Weights of a small image classifier: 3.36M parameters, norm layernorm.
Rows from block 2 of a small image classifier, named by matrix and row number. Rows with one number belong to one neuron. Each number is 128 + 32 x the weight over its row's rms, rounded and kept within 0 to 255. All counts start at 0. Numbers have three digits each.
Before each neuron's rows are labels from the 100 images, of 14976, where the neuron reaches its highest value: "top examples" is what is common among them; "colour at peak" is the nearest of a few named colours to the mean colour under the peak. Only what is clearly more common there than usual is listed. The data: abstract colour fields from 500 small random pattern networks. In brackets: how many of the 100, against the usual share in percent.
# fc1: MLP up (model.blocks.2.mlp.fc1.weight, 512x128), inputs 0-127
# fc2: MLP down (model.blocks.2.mlp.fc2.weight, 128x512, transposed), outputs 0-127

top examples: fine detail (40 vs 16)
colour at peak: grey (77 vs 32.6)
fc1.234:109119084081115129123106148146134131150166075113139165145086099115151150114118081180127086128082106142113166120133161143094164103133111090133132144162116042108127126072129107155195142127095127106093126154177141086133068072121182123098083161136164119062148071144146083164055121120107170156109152141086110121153162114121096149102090181106126123095118053167121124136153191155172115064072
fc2.234:110157173167112179117156145153134168194086140107126100140136107072107084122136166116058156179121097139162139146094117146075107112133091165183110105092117090154108112142125205116150098173120126102151174141188151181108057065135203099136075084095101148107144136151099104146114139183132076081083166116123127119150123087100125082135148097105171101145111130127057157116152155143118152135096

top examples: bright (40 vs 7.2); smooth (28 vs 10.9)
colour at peak: pink (31 vs 8.7); cyan (26 vs 8.5)
fc1.256:141099118117039127132149176091087130139066158149109161189048056146124146125116157115139109147138132133108096135084128136192116163146136098137121154147196150172063100133124101099187133144153138133089093145142100153096164107151150196086097122096126103113142121115170131138065104125125127123145147105073133062092133150118145165121074160063113110192091116156124204123123119132107135139187
fc2.256:148058140141104132136115145157148156081137135157123080100140106129127051124131157115110058132125100109128105133127166138140063137045145123107154125113146084174156137130130180137126134106177162170127155124164118133156157150147174131084069133186116150109085116111125160107136099072108164082117084115169088081123159050123101166146178185098165169103188186151163131153185130163110109095086

top examples: mostly blue (30 vs 12.7)
colour at peak: purple (41 vs 12.3)
fc1.492:182155106147106157158077155115110143175104157165157140159099152123101103145136109154150095131137115157032156147114146148083132110178109050168115175049090162115122163160137128109102111107159144126111190063110173129180103097104110127160087211106168130123151109063166141146149104134140128133069103099112158146137141124160117232093083099127111112114127128123081118154138091130094110140110
fc2.492:154128098117159112200108131179113124099144129099101109114106102144110075104118095172097143158156114139075155075093149136223046202133134120137129136122160198156084142095187155116154094089102151181073149119111103108115110143143155125133106130148148102148130112117110129188137121126111119089148096137118084096104162074116112142088161128116127100154118076092191139144122186066121170052095

top examples: mostly green (61 vs 13.6); bright (29 vs 7.2)
colour at peak: cyan (32 vs 8.5)
fc1.286:083135182087149173102206083144082097087102068102116107141129138114103114117134178143158143157104144102052152154156191128194197107099160116131068133176088146127113159140141164159096129189101059111155156117085142154115147104143104143135044112123132091140109147110089149173115170092149087093129106159133106118136141084141153163144178106127110123130128138161171061098153170160125141140107
fc2.286:134127124134098093205138118112139132143128101167153148160097098146161193148102119087119090089125112052154130079122125111144135127141107117149102114095053182110113106092101124155136077105120157196163130119135148156186123090088116101130096197151127118090078098122192125117104134153145123112143159150055095196144160134076103116146074080092147170092153181148129179119164177179123117154086

top examples: mostly red (37 vs 11.5)
colour at peak: grey (68 vs 32.6)
fc1.359:166106128216161099082121114099109064131066119151155085125096083109124108106084163131070133124121094128164116116173168148144143151080133125095083143089135076126124148149155158104094085168174083102097182202162149126117134150145140108137141082062132077111201108099129099095155149132121127113114175137192184110116060119176090099145094128134095117141084160105159114109143162131085126123092
fc2.359:121154110104015116123098104102189131147075159138102088087150201110112113135117167132124162227103104079109119125128093195156136096090173115192074127100110166110116125128158136097102128118176136131128161131131058158109132164097141092093087158124109155196095169134174177145097137080108135145106148149068124138119137086108109098125134166133129137123089090172161116142152113162100099113115

top examples: mostly green (34 vs 13.6)
colour at peak: grey (74 vs 32.6)
fc1.407:132173133128095107164133125181133162115157093135103115054162085127113150171105191149118092117109140167134109154067134120111126107061146077150115184144200121134135119078095141073088140104118089145156123129140157196124141087115164135121114153108146158115113148128141157137125074186119079094104051154141155130140029142153141133082149178164165161150121055145115106115083162079093121118119
fc2.407:073131096116166136182134104183115096178081128076082126117126129148102106155158143117090096105157176102136132105124131197146148091103121077143102190138110081168144116158105178139101126047207099105155189164154133150173144178124121077077054179164103119127142096129156184125144103121108159080102106070116105148152150162120174168123140128128159149103166116084113126112109091126150166142126

top examples: mostly green (46 vs 13.6)
colour at peak: green (63 vs 11.4)
fc1.354:102110119123124113082167142112138121139103079140090102187106085115133145063112191126162119095150146153123113135158150150099162074071141119150141147093125164058158168122198119199158160149136162131114102078063092100181136093153129140126132125110119202170127146123194101175120098086163177138118134132112122187147128111124072097097158089144146107090105077076129113139080154120057152099127
fc2.354:077138104106134082138158144199149107133160182113086167145148016162102162142139101164140100109056135085104129140149117121139149159153109093082125206133138175166076145127118099158140091160052155174093133150165105165141103152141145133166133141182174147070106077170138105166133115180078154114138148110119093115134139133158146134078135110135137093128218118108116113132115139088113126132156

top examples: mostly red (57 vs 11.5)
colour at peak: pink (41 vs 8.7)
fc1.319:075163089117119132111138075139113158109136130164165140099129101149111087164175101104123116117116072137142135140161099118152109103134133080124179122080087128139071092103151106115161137083144151152135158190093118150184091094167033090108171089118172119118141103157146116050110136166119163108149092133111147157152096109110122178117159138079156111158145073044128156140170093119156140032096
fc2.319:120128100180144111120192123122153163134109164167086101122104161158152109138121144123132079081153155130116122102153144133099180127152148177142119203104166178129127140118079161100155059101089144122119064146109076167090088109152119148110106133112167142120141172182160158095113054185172155049154182120141109175132163082150105168119151070156140090118150103121098131078088094080174119113140

top examples: bright (55 vs 7.2); mostly red (33 vs 11.5)
colour at peak: pink (70 vs 8.7); white (30 vs 1.1)
fc1.32:085149179163114092139196150079145170141146137187044169156073160147097123142152196043155088131144132133111154113115120135126177124089158125115141179111132123136185144149182130129111115084159115082077114106164147109162130170111141134101150094109118148146139177173157105193122156079093143128150156114121148069146112157104126145072085163176130180118174149102125101100114175116123069108128
fc2.32:164120172104110138076146153155199130161156144140135095151113117073149135090099120186102177151129153179140113110140065099119103081134141147160169166197146136188122116116194138119087124132177146122156100130123148148109081146187111161150133109161167164131158080139123100112139104166136094174168100086126140041065099113153098168103127137125101077159199114163087122137099158120058130103140

top examples: mostly red (38 vs 11.5)
colour at peak: purple (34 vs 12.3)
fc1.433:077116112125129092113113127126129134085166135089065117125119146097099113105130064088154144158159099130144137203152185145146132092107112092160113160101151181100083142149116141127118109149156070130065127108152083146152125162085111176065142084118124099147098065111138161124117098198080078073152180187129098112175117102180138177139145105128144129184119123105128192124195130085107100173114
fc2.433:120106125139085164114153100146110130151137142066079072170162161099164150174162122113093090085144189116139144135155106160163140151115125148133100118139142101189195152148088109126130054091124135113157153133112152128160095084164101094160106085116167156211123097131131162148094166158125105174141165101142111088082183078134133117133146117158067095154104156147160054095139062065162167127127

top examples: mostly blue (88 vs 12.7); smooth (55 vs 10.9)
colour at peak: blue (77 vs 7)
fc1.395:070148161131075196092155078115199093142080143111134131124122111105083153070137095113149116043118168116094112079136134129121098129103141083097143156123147115163138119082105136138140122182155140212076121108101145165129152168056203110120127095150134082118132149146118132180163188081094120164118141079137126156158130129153155124123133109103129106120106197127083156159072150113174119090092
fc2.395:101152140105119146162062149140109147127108125134127120151157198159109110071128116127062095071111077131130159121132112165117127117116162111141141156157109099114158094162166149147136131154130124197119175147191140125111102045121189099142125116136112048162117115168098193061148129119161115095096082138120107110100130147184094220157156060127148159160143135121136178163099160090168147085141

top examples: bright (31 vs 7.2)
colour at peak: pink (94 vs 8.7)
fc1.65:114077135091153125139135150155102150113180140098114135152096148155159137166195185106057178110153169130153139168122084100139174125187071119191180142088116181107120133082131103131172154129168098143100142090109173106122134161124149125190081100156163138151157136131128072139186099154117149139124088091193119127128098128132127076049111134130107161154174133135060119176099180090150107128097
fc2.65:126053141075071162114078106078150158149119160213169084100139132161137186162164100140121129118173140095125112124142121156125119183183110175065159065100148157130115133135170155137108104104133185128102186071123135141145081139125110192127100132109092164128155142176070107132111146111205143107100128156107119163137116090138105095118094112082072151101077102169156126130087115139170107118124

top examples: mostly green (41 vs 13.6)
colour at peak: brown (68 vs 8.8); green (29 vs 11.4)
fc1.209:132104073146120124104118098140165095144134153095122174093148134110110107119098151160082081026127136111128141214116092108144171159086123092175127092128172138096179083109152124167101177135110079169147122128056125172177120118133166158119140112153088193088110109092060083117159154107155119161170153150163136116104171174131131120179137205112162112122168142174151153154087152137131125118117
fc2.209:125149155146134099140123132105134144102084121087133164109155157173082083123104151210118103073151141149154077116099134099124114111078184126143172105156083130139078106122093189103158138159187129123155169118087154152151131129143147137157195124074140102102177143133155148125184097214102129156104179126130100093104124140146162099161113187132154144089066132080124059065145096107066163127133

top examples: mostly green (55 vs 13.6); smooth (35 vs 10.9)
colour at peak: green (57 vs 11.4)
fc1.202:095151133155150147108144156111147097158134103096143144105132053172147143081115112101060079128123172129102175135136080112134109188168072092160127140152148108148109134151135140169141131115067212168114114127122162141166152140138118159062146152147169123172103128118112139154116088087092126117138148141063182097101169138137135107127167104107145128149088042178151077124213086119102065096159
fc2.202:121142142133158153131126162095182137120179127124137145112132131105122159144189122182062164140094192092144155162098118135147144121130162139118136136060087056129089166170143114183193140119169137090149083101113142147121135163131155149194157141092142140100153137070122132163136148150140074154108052093098160154140108124127114056145101134073148073198133178098100074128078135104089175139133

top examples: fine detail (36 vs 16)
colour at peak: green (58 vs 11.4)
fc1.206:143127170163140172177151170111087185104126165174100122147100136117130104074128091070180150140127074052161102139157158145098099153141120063126113121128155147097141170139114083100159083082111132096131169139129144058077104146158094168170143136068119147150191184098102164101129131127115135153092102133111154098170150115117087100126164071168104161140100190096162125065106082144147153102113
fc2.206:130112137166128114092122138156136068180081158098135190130142145122118146147194102076149152144141106101175133166115171151117124136131148103184157138076121073092088103160160157110132145144134116141122128111137059110119097080142172176112092136105076164188175133165179084191094181144178129125187172085119100127118136069124083167117078172126146103202160074137133149125113134172122131109103

top examples: smooth (78 vs 10.9)
colour at peak: purple (81 vs 12.3)
fc1.288:143090120182095118105126125114062144074163179090156120150115085149136124103069188149121117171170105086126141102094040066119115147127121093089151195116085166126132151144131143097129144149093130163126145084160149131171143144113103161135103081080108109108111145146148085108075125172157139174145158166138137023112092134160128100125171058135128126170152123129166088120065148086168119147136
fc2.288:127134093111161138110107093164148069119093155102132090143093139075143149106116088147159141104174159126140118129128130163013186154108115111116168177074107117103123174149079129108049102124121130040114095156125154108107130096166115110065114070132146171177171187122126156065140119125122183136105106135133136157136119123110094125135164088091131081091157127035140103140104144100099137139130

top examples: bright (25 vs 7.2)
colour at peak: cyan (70 vs 8.5)
fc1.417:078081187102094106152142154129131141182124075100078146162134094083066079108093105110147106117121155123117139152090136106108084116090131122154070129108074172105138159122168173099110129116088159079122116139151096114128110146188095109145165144095145111125111209105081151148099163158093093116136117125136076031140154139122107209141139152180141127127101139148100102093092136123157113055063
fc2.417:097152143118111115096100137079067081116167150105175135129168112120085108176123096115119153146125200135078118150109114173107063136187200096109137093155092208158127094093177118178170121121129075058072126131116142119047147138163094138119140131103131130079162180125149070114118140175164168069155098120113115165166169099109142121126096128132095128125092105110095134127082094081119130144130

top examples: mostly blue (48 vs 12.7); smooth (31 vs 10.9)
colour at peak: blue (43 vs 7); black (30 vs 0.7)
fc1.244:186089134122126131123121123144119109125096129093119137138126101179183158085137120093140150137069138130097144187117070132080122142117112118128089108136101147161098181109199130142097146099158179096165164140121138145150151152125141154130130064148126144103103161147083179175144138135151156094068198119120126134135124170067118078141154159155083077111117078139188119131138131180139236209173
fc2.244:171164084114103113109101139129052111116176134133144078119109093177134166134149078136148129097101180123083112076050100116143061083120126062127138147167145124127079083117124146140056144116105124035103185123109151195139142066102142127123102109104144147130148110104131121162121103141195152124176094161157109113099063124147107122193167118127165145143121118141103086123135094162112079092113

top examples: mostly green (46 vs 13.6)
colour at peak: brown (46 vs 8.8); orange (25 vs 2.7)
fc1.367:122131142116089146063126224108137154103142229126125119078177112103076150138181108115112123139112100101122113120074155191151099172109126136118143158110159140135119112126164074173109158152136114136084161139127161051126111092104159111135153131116160098098069161116163132074152147095136061115165165151129168152110114149144147138193096095089155111160136092163168149159132149210082148146124
fc2.367:139092105128100120113138094115161033161102086101141087095125085063114159087133150151157131128078104107160107140094125099159119102176121132144084092158120151077189137119165159118133100153115089096126144116179076112128156105138129054094051136082125124128121103114153126090152146067167089116138178141148141116131068143138116058191087159133147173154146112139146126163129102106120046194133

top examples: dark (40 vs 7.6)
colour at peak: brown (31 vs 8.8)
fc1.356:139140124203188132102115121187114071119141145135126168087076146172121184090146134134105127104197119146184057159121080139140057192159167100132136164182122100194099141151123150104112114072149167078086139105108116151139197130088132086121133095120182129122092120086161087149084139157090086126161121156141098140092120153079133115117144134132121117109135101120117153167133070099111151091074
fc2.356:111122119143113080113170159124133149161117128139115113110157052122132161107158104186126165158106148106077121085127072132204075138077097141185168152141085048117161084140100130168091113130178098095120096157153146117132152088117112164157193122172146135148071127118126140150168157164132086192090157155157131109124148058137114143078120177133093084171124109099085142107156127144126120051163

top examples: smooth (51 vs 10.9); mostly green (35 vs 13.6)
colour at peak: green (46 vs 11.4)
fc1.363:125125155056121132146080116136086137102162155150116137142138089129081084134175125196123155156147129099153135113094133089123078109194130116053118115169153120181103138120169177080099127135157173146117211136135091122088058124155140121077094136146143145139151129111072130105118120121144109084095150121161173080121086100161120159083144124174105167118073123145195217088100143140129082150100
fc2.363:134148143161139144105198110212203110168161149111102096106125060168088134124113111102104097120150124121142136134144104216099077154196146130161140190130101143055077127158137134121126089101155121125162113119116156149126124142187156100112130159109122103133151089165107101178154126149165117106148108122130094129132065059118061151164091139135150106142081126187109068080151109103176155147116

top examples: fine detail (41 vs 16)
colour at peak: grey (67 vs 32.6)
fc1.313:111095147130108125030120146133093096147050111145078099168165146112185133120081069139159142084144182124061145186152106153171126134096178094130131144153125138098104112130090084115107072162124163145102153133112189139160087072153073094172164134135112153143141169103139102140107132130101125128144078096174152131131143139105107143156163125205129101132124152084175136089124081098129058161099
fc2.313:169125154116063112123134093100094146105158151092154110151173153100164172153132139141149141143090129119101088169044111172062172136113140119064130109150116125163085118119104158127095137068116017126154128140127109144116062144135113147119171103155125118093196103129145190077212132097118135133148132089117126148113119117153154144093127113176079142110089154122169134138167109194200110137119

top examples: bright (27 vs 7.2)
colour at peak: grey (82 vs 32.6)
fc1.100:124108089127187166155089091102170136105135121205136141156123120104094131054070125152140156116134051083114171173136166141205097123126131107128199173108104135141173168140130092153145121149066151097093129151099138110162105128140141139129121086137093120149094129109126135167094095141103097100137117169101204144138077152196146100106144184108060157140140107125158109145077136117156202106161
fc2.100:080160189140096134157099132122120182151100143106159177147097138152179102107122070130118125128099111065168165159086079143147122095106125173082114131145093090121118105132194131126125086128130155114165120133127072130046150113156125170139140099184183179175110084126096132157102071146138116109127111189106070128133155142136127095129054109139117132146098117063156095073154089140084179159182

top examples: mostly blue (59 vs 12.7); smooth (56 vs 10.9); dark (55 vs 7.6)
colour at peak: blue (92 vs 7)
fc1.276:135120131120077174102121070113117153078118131127160148112138136130159163133166165152128128115061068070120113117116142136151142147129149134099125117214088158170083144103145149109094129147120160196179135056119197154119112204135136155183120084162174188175076148134170136110104126125117088085086120133120082144157159153106062107140160123080176126152125098181121075140163110109086117108134
fc2.276:115126114112144154093120122140139192117144128091095107177135075138140132101148164099133150163150113160119182093183145126162086137119079202108130157153146128086134160161121085150204118086104103130091168215129085095134100133151146100128160116178185105144136140114105067130145124106117054129187182123103098139129150131122202070087100099138159147124131132125172069106107181088174141078125

top examples: mostly blue (58 vs 12.7)
colour at peak: blue (92 vs 7)
fc1.419:134134154105090130122147074166103140147117120087112101136110153175186148115126177134091145100051144117203131159136129103067080166144124163055122176136066099107064106129116161152138127140104087113135148150156136110010144161127152137167172124110151167130129117055091153166117123144116151097097115193124172156122069109138151136164122078119101108139125195104119127126124162145148163089151
fc2.419:187107094114133122130108043077040144150144142185124140162144139150036131109151132159103147157135115116099067130083172098078127116125116141155107166067124090113153194142147120169143130104119120114078131093175168166123121109087149101139147062181143134123141155204154174152145110141133124101176118149134105172131103104157145149139099189128185072126129104108120139070118154119099116121080

top examples: mostly green (40 vs 13.6); dark (35 vs 7.6)
colour at peak: green (91 vs 11.4)
fc1.275:142099039147093164205070121100107103137085155091101191117175104109173162097040151142127140095145123158146142147156121147125101130105082097147056129126136143118133094183083168118160177073156083133150107141117147124143114113151121069075090124113165094151140122189157125141130132166189077151126132124088144101155090171057124113111130116158085100154156160164120102149121129146108107153088
fc2.275:132130117110174094146143084165088102195062120121121106103188149150189100137148098157112160126116156138110129125115120135127168167157166086109083137144186146109133095153090034117102079210130085117102099098077144109139091135136107214080121133142144099180143118123138101087145097122107122126193091098118137106184140109123191161116140078143143113138091056098110130111171141081127157124154

top examples: dark (38 vs 7.6)
colour at peak: purple (58 vs 12.3)
fc1.393:092165077120135124168091050175174098092121153101100102110126139081162164076153123086131170130163092130173112080065136143159095123102182101161142095112158159078141078108115174136161127028130152134056185098161103114124132181098138163151129180094168133159095093111130095120146092105154121181162128119115134139047146125129106143104084117149117122148079114150128084152144134135098150137146
fc2.393:136141144153091103122086166162068141124133092126116175133113119125122060144084124149084109134087104093101117156083138116171142112119172087121096099071111179175116103143151096158067113166092088152164186139123112197121114165206129161115150116156150147185109146148121132146117099140102071200190150182112111136100127123132061171133130076175127126144107090113171124115069102122092126083176

top examples: fine detail (39 vs 16)
colour at peak: pink (71 vs 8.7)
fc1.265:117124123165126092185152130139160131147125101055130157132160141107135091156145083158118173140138077065119131162140160108153180133129103104188144156173103096110159100140084140125126098115137166150093115099077154163135173149151113158138139086072135117120155149172145160027152101112115079117086128148163117106042075070166127184097141145152126083140163127106116178136119192115169119179077
fc2.265:112096121077177142189096129100125116121104139110112139118068137159117085143082093133117120215097110084123108117110075132109096110172135145139119105068132104179146116102147058084104131113084047124100124159149135175135098141111114112117167115147143091176120152104148174091107090090107167141083095144177116129102178196099187141144156084089172108160157114098054136128116149172180127136167

top examples: fine detail (45 vs 16)
colour at peak: grey (61 vs 32.6); brown (25 vs 8.8)
fc1.348:124185126158129125167181170187102127098116122133127115098159128154061128143113087125136091102129146201116146141086130105105121143170195111089061132148146142162166141146085105170177141161078153174068097113180087119128198102079126134149144128169140140132073105114083132096117159130153111155169087155076146167115083134165082182146129170130167158110120114122112161130160091124169054099090
fc2.348:093112098138155113093116091112168154097118105098180091148170145146069077082164146120166101149127104093127129133068072154083130149103119137129163127180132102182158109130103152161141157181094165150138101152134155148103141106121195163097086141066174079159123133080119088148105160063104075146120070137164163180126144126097182135071174150103089122136178174140166121178122095126168155103141

top examples: smooth (37 vs 10.9); bright (27 vs 7.2)
colour at peak: pink (78 vs 8.7)
fc1.504:091123179147120116130206123126158091138152109120141108127137126187107123125100130099134116149130134100094075117123117163059076121173134138054107112131104117122148055117128142019130150127129130138109117111117079126122162127065151151093067158139193139125108186109110159149129142165126129114130132143163155104145157132136223177092071124142098173144124182092123126134129186152040107128170
fc2.504:107134140091097083152163097121133131158114103114111066138152089101116173123155128122184134126107143094129179147159159116119195176127109125094079199103147152076120144209090128114128096146143155164180167137160124170150110111128100089120099191145143211142125148100089154144116149165108092123148138136115116057144123116113083131134127105119082123173104221167049133090131136135149166173072

top examples: mostly green (86 vs 13.6)
colour at peak: cyan (55 vs 8.5); green (40 vs 11.4)
fc1.83:086088165106107086118098105149163198102074074113159139141120140086105076083090138103103130106157092089130138154178120101048139171144098098172151150190165162033119174190148158124154082133154165142127141164143134118177104110145141102136111097108137122134076119120189153176156136113141142112189127148159109084109088124146180102113105183162070106115122134114093125106122101136112112072144
fc2.83:103103113107109147100146108115106112116157070132053156169117114185137080121092159105152088119108143106068133134132134152107166212181093133137125186206107139109108059094128065096120129125127113143134058121112124169181143149120121101132129079111152123165122159152093115116095101131139076193139136110095094107127161160105115114092091114167096057143155053068145102077137170122154109108128

top examples: bright (72 vs 7.2); smooth (60 vs 10.9); mostly green (60 vs 13.6)
colour at peak: pink (35 vs 8.7); white (33 vs 1.1)
fc1.406:113106150132082116154105151125147076146108164071148121124181047114152164166148154163146122158152145131113111139140056176132150149170120093156102138072116114097120146128139157120036159104064147195146158162157142121148149184096174155159063090132067145127144160137112104155112108119105162131143125163145179105112135123188092121110106116232091184110089137129146147130093128089125142099160
fc2.406:094111137111152146115100162185116094157142121142175119121162156071130120113138142121136151166072072122099101113120058136142093157141080125108128108104178142100119108157131181101096120153140089102086162091114084073100163173108084107156109151150158177136121140169184120099082107079095112216093087147101126180155148196177156172115141149158151111037114137156170116164138151121141129126073

top examples: bright (39 vs 7.2); smooth (37 vs 10.9)
colour at peak: pink (37 vs 8.7)
fc1.89:136133136143139132066146166111131176156080141149093086085140111066157098106152147109126112175164156069148124101180133112166161105065129174130162121148132128176121062090128130122090160075143164181130102078120147151162132127167168170203060171109118110103146113133093090141160111111072210146143123157045138121104091127099097157131130128083157113165126176150131130116135164196138122131130
fc2.89:057050127103155108124110110163145092077164100116113107129126107165078136129125137148114102131098172147153134098082108133124137070166137071182084083112118150122117163163144089145123209113148165163080108152105143125068126109112124143165121189097071133133158135114142112124110118132094161141198172159122118116125149076096114126156119122094097149106144163248139090093062132109116095105173

top examples: fine detail (39 vs 16)
colour at peak: brown (47 vs 8.8)
fc1.455:149120057075109139114170144114184150081125120151102132153143136118079125108151110071178155108123107150137032157085133155081164113052121127157108117132190119115162123062140084113114105124129081169149163117123137104115134160095095076108087150135060192158140123135086104146108095144095102109129096102175070068143094138114092160148064133154123161136133125168077153142136136080105156139081
fc2.455:161080123130065088146073121106080133171076118054169046118094169109138113177086173127125109098118071128111137156145098165136164084144171132145169093115129127113115110164102150103139080129147087176127141124152076168086151149152099144136165067120068105192120117132148141115097179107127101104090097148128145113083160104096112109157092154076068103083160158116157129129120145125183192132123

top examples: mostly green (32 vs 13.6)
colour at peak: grey (79 vs 32.6)
fc1.4:219159093148165196116110101144073124173128052145121147133107055110109101099116110108101099152149176131090137090155170150127156121099168096084110090162091067132112130118118139189122155157124152129141158127103118119132160135143076161050107095105134111206035107159180117132153131087153146165117139142151149146183082152140088135140133151089121153127123098128171077129158131105144107128170
fc2.4:118153155136145072140200116107121144083081154145115145172164106103112146135137143158153084139121085123117121122177092101156166153116169180123067136162137137181099143126133117165103150116106154123101119156132116163117064069191087123191092100136182107138090171117110134168146068131106127185149160092147181119137204156142131095097101144156101078114069160153137108164154190096058100148161

top examples: mostly red (28 vs 11.5)
colour at peak: brown (75 vs 8.8)
fc1.231:167141164146132101112109108194116122141114156151094163097086195127081069131150160137144155141111119135079161131102098120125118150100094162133116117187147111093138129126174175116158132110072183161138074135126103107169141107155125094138104050130112172134093201187047175146116130107083120138119084082184164152139128108142132144115111047103135117108139178107121119120072127185083118080175
fc2.231:207119154127135158144144098151086099107144099138156069069182066110141109166039172107133124114131138139113090160094109156127132112152117087179077103179143184128100141115063099096153111148121122113079112118108164151113097123163154141117166074102060100105093128113120127088106155170161155104138153104150059100149164175145107213156160082126150078186117159124098110120116105140130120139134

top examples: fine detail (41 vs 16)
colour at peak: purple (37 vs 12.3)
fc1.246:037124069128135140152110111155115173184157151081091113129212132105100118122171132166086133098103114165125151113146135150101165156141120099167177132100112135093126173076102121149069132171122098119101088153174138104131056109160140159110162133206128103081172125112128127136102113136153221067148118124140098151161102151125092149125138105144108090160079172122169128115093110082172073102115
fc2.246:104127133090105142093163176103110125182163143063100084123144145148119111176112069138188072097147134160121173124152081221163117147139133139123129107094163152131109157160103135148161104124083138110196113114164131131086119160146114098143104110110089153129187126174100104102131102120219151111177078134144190088118129154184169084112145155074144170115189169110081136109127140124074132098119

top examples: fine detail (59 vs 16)
colour at peak: grey (72 vs 32.6)
fc1.474:118120145170166177152126126137138145129076121164115091118135088143116123130196112158169173135138112056153175102121065091157146169110089096183173100101116142113164139122114178175156109207153129138127099158163093145071147157140145114080127123171123071184086124105111179115167095153142149066160176096115136113127111110058178150196075133154129144156133100128103182160144130126126142103180
fc2.474:084122091110103163111081147128101100150084079147139137098125107171157180109141210126111087121126114110116085108167087168097082195106118150132097151158131167104072114203125095120036164140162089103121153107060168126130142148148103141125072136106141153092174113104145091093102091126079097111154154146076118124086123130117115184105174130210143108134147186147134137087138159129132117176113

top examples: smooth (27 vs 10.9)
colour at peak: pink (58 vs 8.7)
fc1.211:104113095114088059148096159073115093162129127149090151166217100120154093138137161118116123053187115164170144180157112147129167121129108152168140147123190108161115121164073129172145081130125160130101116135092132143135143158127117143112105155114156116130143143149175236099145086178129095078120116148099107177120079086122129164045094140140161094116125153197147104137137168122106135088154
fc2.211:132122102118146112135176103096133149084116128137087138107120043126122070086088043107147120112116140098078143154092095133160148103179134114099119164174064157111166162206116136121151113108142163073099100142088155151076179129122135194104050092107177081160139115148112156096093144143074135131152190150147144147178081171120127102128086166116139103124138147160139075131142087102147127104094

top examples: fine detail (44 vs 16)
colour at peak: grey (66 vs 32.6)
fc1.344:173095151173115114145128077133142054167097149131092087127141143129137127095172128129115102081145101089158175186085168150125171108113134135172152136168131139103059139168086091163165157155118123085108118148107155055106095129147137143139186098200106153187118143058111153075094096129087145124180099124134123121156125152155111152152166094111110101112099148114167112087221093127184139130164
fc2.344:106073090113109172170141081120175160126083153133139172105113138109171098130131126139172147091150135123140118115103124173185075102117127141106167200170095121093133085055100140146185127092157128115168102134110169105130094095097105183073080149089154117145119094137100182095148129105143122118098083131152118145075062132102107123131175097083144162065089152151145123167160089082129099052170

top examples: mostly blue (77 vs 12.7); smooth (63 vs 10.9); dark (26 vs 7.6)
colour at peak: blue (100 vs 7)
fc1.55:081085139132071079091118156150070125163143140133135070132123135119121162096139145179177129153112116161129141135150105113176123164083136165157085156122140172079063124086133114129098115181158163198160157085142208139122109159172181130099150086039119147141124084093176083142148137105144108168130152087153100159136131119117173104081150159106144139061106134144145121046118167128119126165115
fc2.55:135155119124117110139155074111107149094198114138151136147126079122172073158122055135142111149146128122112070136136099112143116088143175108053125170190109109124140161153166185123086145159100153117121105255029164135088096122148090112131101082124115117135105141162092116148149084144142111158129086097184142142148139166133109103138132079131148113154167122096146146148125136116111045081118